From a checkpoint of a small contrastive image-text model.
Model: 4.88M parameters, 48-pixel images, encoder arch convnext, encoder norm layernorm, encoder activation gelu, encoder patch size [6, 6], encoder layers 12, encoder width 128, text encoder width 192, text encoder layers 6, text encoder norm rmsnorm, text encoder activation gelu.
Training: soap at rate 0.0023, 15900 steps, batches of 512.
Rows from block 7 of the image encoder of a small contrastive image-text model, named by matrix and row number. Rows with one number belong to one neuron. Each number is 500 + 50 x the weight over its row's rms, rounded and kept within 0 to 999. All counts start at 0. Numbers have three digits each.
After each neuron's rows are labels from the 100 images, of 14848, where the neuron reaches its highest value: "strongest on" is what is common among them. Only what is clearly more common there than usual is listed. The data: short English words printed on busy colour backdrops. In brackets: how many of the 100, against the usual share in percent.
# fc1: MLP up (encoder.blocks.7.mlp.fc1.weight, 384x128), inputs 0-127
# fc2: MLP down (encoder.blocks.7.mlp.fc2.weight, 128x384, transposed), outputs 0-127

fc1.29:433485588401412463495506538415544466494400476473483541493500476524444410532520520496514528452510535506450521527500485496506479529487596598545389542554474479456445519383491482493541528509467556509461490459431522455483589455482512543523563554582365429499486522501537467500469432510493555538508520494512479560476460389481554571489551444528628570488449442512541557489506545401541553372479
fc2.29:545601475518428385440429521531518503463570541505427457478474405487557545436514527480457504560470545525574522544568479477417485451429532571514490465493481462520560534512544474548564539477518450551479512438429607531545555502505467518459536538533464500538583439541509487538672563489493441458481504520502481385427575418537534536486488488490396482433551538513561506505387523479572553533530
strongest on: the letter t (53 vs 23.3); the letter l (47 vs 22.5); the letter f (26 vs 8.5)

fc1.112:596534588538526495570460510454546526486475537503432536395507558571470578412441529462525589537566511483473467549515542490449549540388426470512429548467463520526483446448408536558463510483514517456507546405479488494539428530427528431648473408497509461486581450410483518518438545545542465610519524513514472482529521508556609498498524466475467541520515521512570507519550568467606547530453
fc2.112:510494488533464446540543409427522493456515589436469531564511460450483486458469475468598459585529493530629503459422514534438539538498519535540493464427511461472501488526421510427488487509439426501476424496506538576422438431525525528451517528508547426478463491520509419426470502590423493531402649522501524513455460566461548507491449520520548561462597534539528395505389507425575522497571
strongest on: the letter t (54 vs 23.3); the letter s (52 vs 16.6)

fc1.36:527574515480466427479495523480525558514445513464492571478555473516591544495581486551544489440417398492537607406496547464445537557535557550423505509431490491425577542469498468393527491479468509497508441450551485484541467545585548551472535566512475515470493486449500526460430502538481517482484522465586557459450499527523414492500471545545625618385554569533430535429483408533419517504588
fc2.36:555477542462508479458491443520447556410457494506618492468511431431521464445552498579516547506498457475444413510530518540431484430429461489518406453569400448398379452528563518552501578473526493480528615518458481574502484501539495502436553531428549513411483464430481519500513534509478525551451421484421526601542570456494457480424481549458479454431585531506576441589461503490490510570491
strongest on: the letter t (79 vs 23.3)

fc1.225:522496482389498513581470530528474483486631561526481522505453532520440479457479551580421582505472475443433467516538592509530505485475473549562473511437551520484520547520565489496433463610515507539566442468474503482474422546599493490568428525510585538622489523557439563482596559531599588431454478535514484564508463612593453463569514537487498425522473521540498534420482473558569493512496
fc2.225:555559475361434487449469545573450558479545568535420596426480392564570503538530613535498513491486447532497455507477545565489537543493510520485553557523465574501456528468526540545410539553531386523498507553539557446422471540524583507568478476468530473508475420542526485480624550495506474487533455478513481480525542531494421449389508538532478544528570513541536558531485499523628583512431
strongest on: the letter t (71 vs 23.3); the letter l (48 vs 22.5)

fc1.153:630489496483435350499531470445516455467436444574490533607529527423537448443520572527518397440511508458558558362492481549388455589490551484474527471498476506536544546466502567490570502517549417597545513541583572560451534531490530442458514489434558484600551495529444459564501476530534477490504430499455398445538479526467521551507516420506460542529533519537518539492533519556498470526511
fc2.153:455452526471512469506583481552517380447465515516483643443523352476464581622482456571492517494549577474482428473452513560517538536547440510496528442495429513601502487538542457514540490492443411496537511506566561506491421493479494519423491495451466467382416566513430486411518548535549559550528492470462448547544480471481534455471518515518466583453466502476599564477529593472535523448554
strongest on: the letter d (35 vs 15.3)

fc1.14:482423479507417443463543467478434526534403512472562495463529478416557503517483490528485540514541465548543586552528568557527552583501480457440442438492496491598514594426544474531465482461595580472486542481602507476549635403485493501444582459481509540568533513489397499539550472545528472424436462578444493533439496428449572513424504442538494503543406519518455492515451447529520540448596
fc2.14:483414413469625501590539487483558512505527455404470475516514470496478548503464485558533425420626531521524435474528475596549491481589470469414485516540579539491519451498586518450514464514531555485592401488532536530544539483420527487446548499407489468486453479540489439561564520511542471583534558469456450514590461528486528489593451543494452571605581545511461567534504465607479521484496
strongest on: the letter d (67 vs 15.3); small letters (62 vs 33.7); the letter g (27 vs 10.6)

fc1.378:587437533521611494567529617457517491407495520494517599466506535512602547482438484521479567499440428510566464551528508490536531553499470489441513575567533531465397527441491418562590541493452536453512573457627515531483437469493486506611446549526504509462490563546545534557480512522506528587545463545471559561491473513436534535480439455532523483502524519425508492476516435437424502625405
fc2.378:503508522468447552494553604525478514543509475417537435569505553520393565455530488615467491491480465505440538380501547520497513480574534539457551431495537451524549457451478387535536434492445489494535409566506411395515505488567507517599515535475558475537579499518453473441525564510467514645519531539610483451524541516470427518468559460528485590522528487547511533461506532467411540495603
strongest on: the letter t (55 vs 23.3); monospaced (36 vs 16.7)

fc1.311:504466486464489513500547532546396512486603508571528520535484511529471502511452535466391458576552581492375525577621504481509548552433445469554565536592548521484529489494519499501422464528491455533510422510507528505552513525501558532616396474497562519569477571506515516501565525577648546596559479490441478512510473551490430467440525483499483384524474509480554539502529480592599488530464
fc2.311:575533549571522445586427509530514459391473498574550698451475439530456529560478424508543509475459434497474572524502522559452576543522414508465470485541431535529461451493528417477424535565507461462472552577530527458508485531516485536527508441456636587416465463520451572436448472623513449505477527492488484534540509533430487535454503566470573488549466461480546507530495528464533547508452
strongest on: the letter t (78 vs 23.3)

fc1.146:474579588434423452446503544461598479543522513496441519495442524524513570417553592523492474470490498515488450495532513528527497395505430551475497523506448543497540504446543521487599451529509553474608391474504565565475497467468581455509510479520509419480579447481395520541471481538487592563403452557541507567434465497461518463566475486513527494431513454489565492547641524539397554478602
fc2.146:584478461502481503493529507460454529447507534551461496563401599506599448452493486536396518471469504548486507440486470462513493549490602469518554520451454429566506572548471454468501543489515511558516471491578531494568556395491464434479477582588461499562417477496528484456501585583498439478488512564588483513475577556440607383450538474560550425495565546464530437459485537390446427492523
strongest on: the letter t (64 vs 23.3)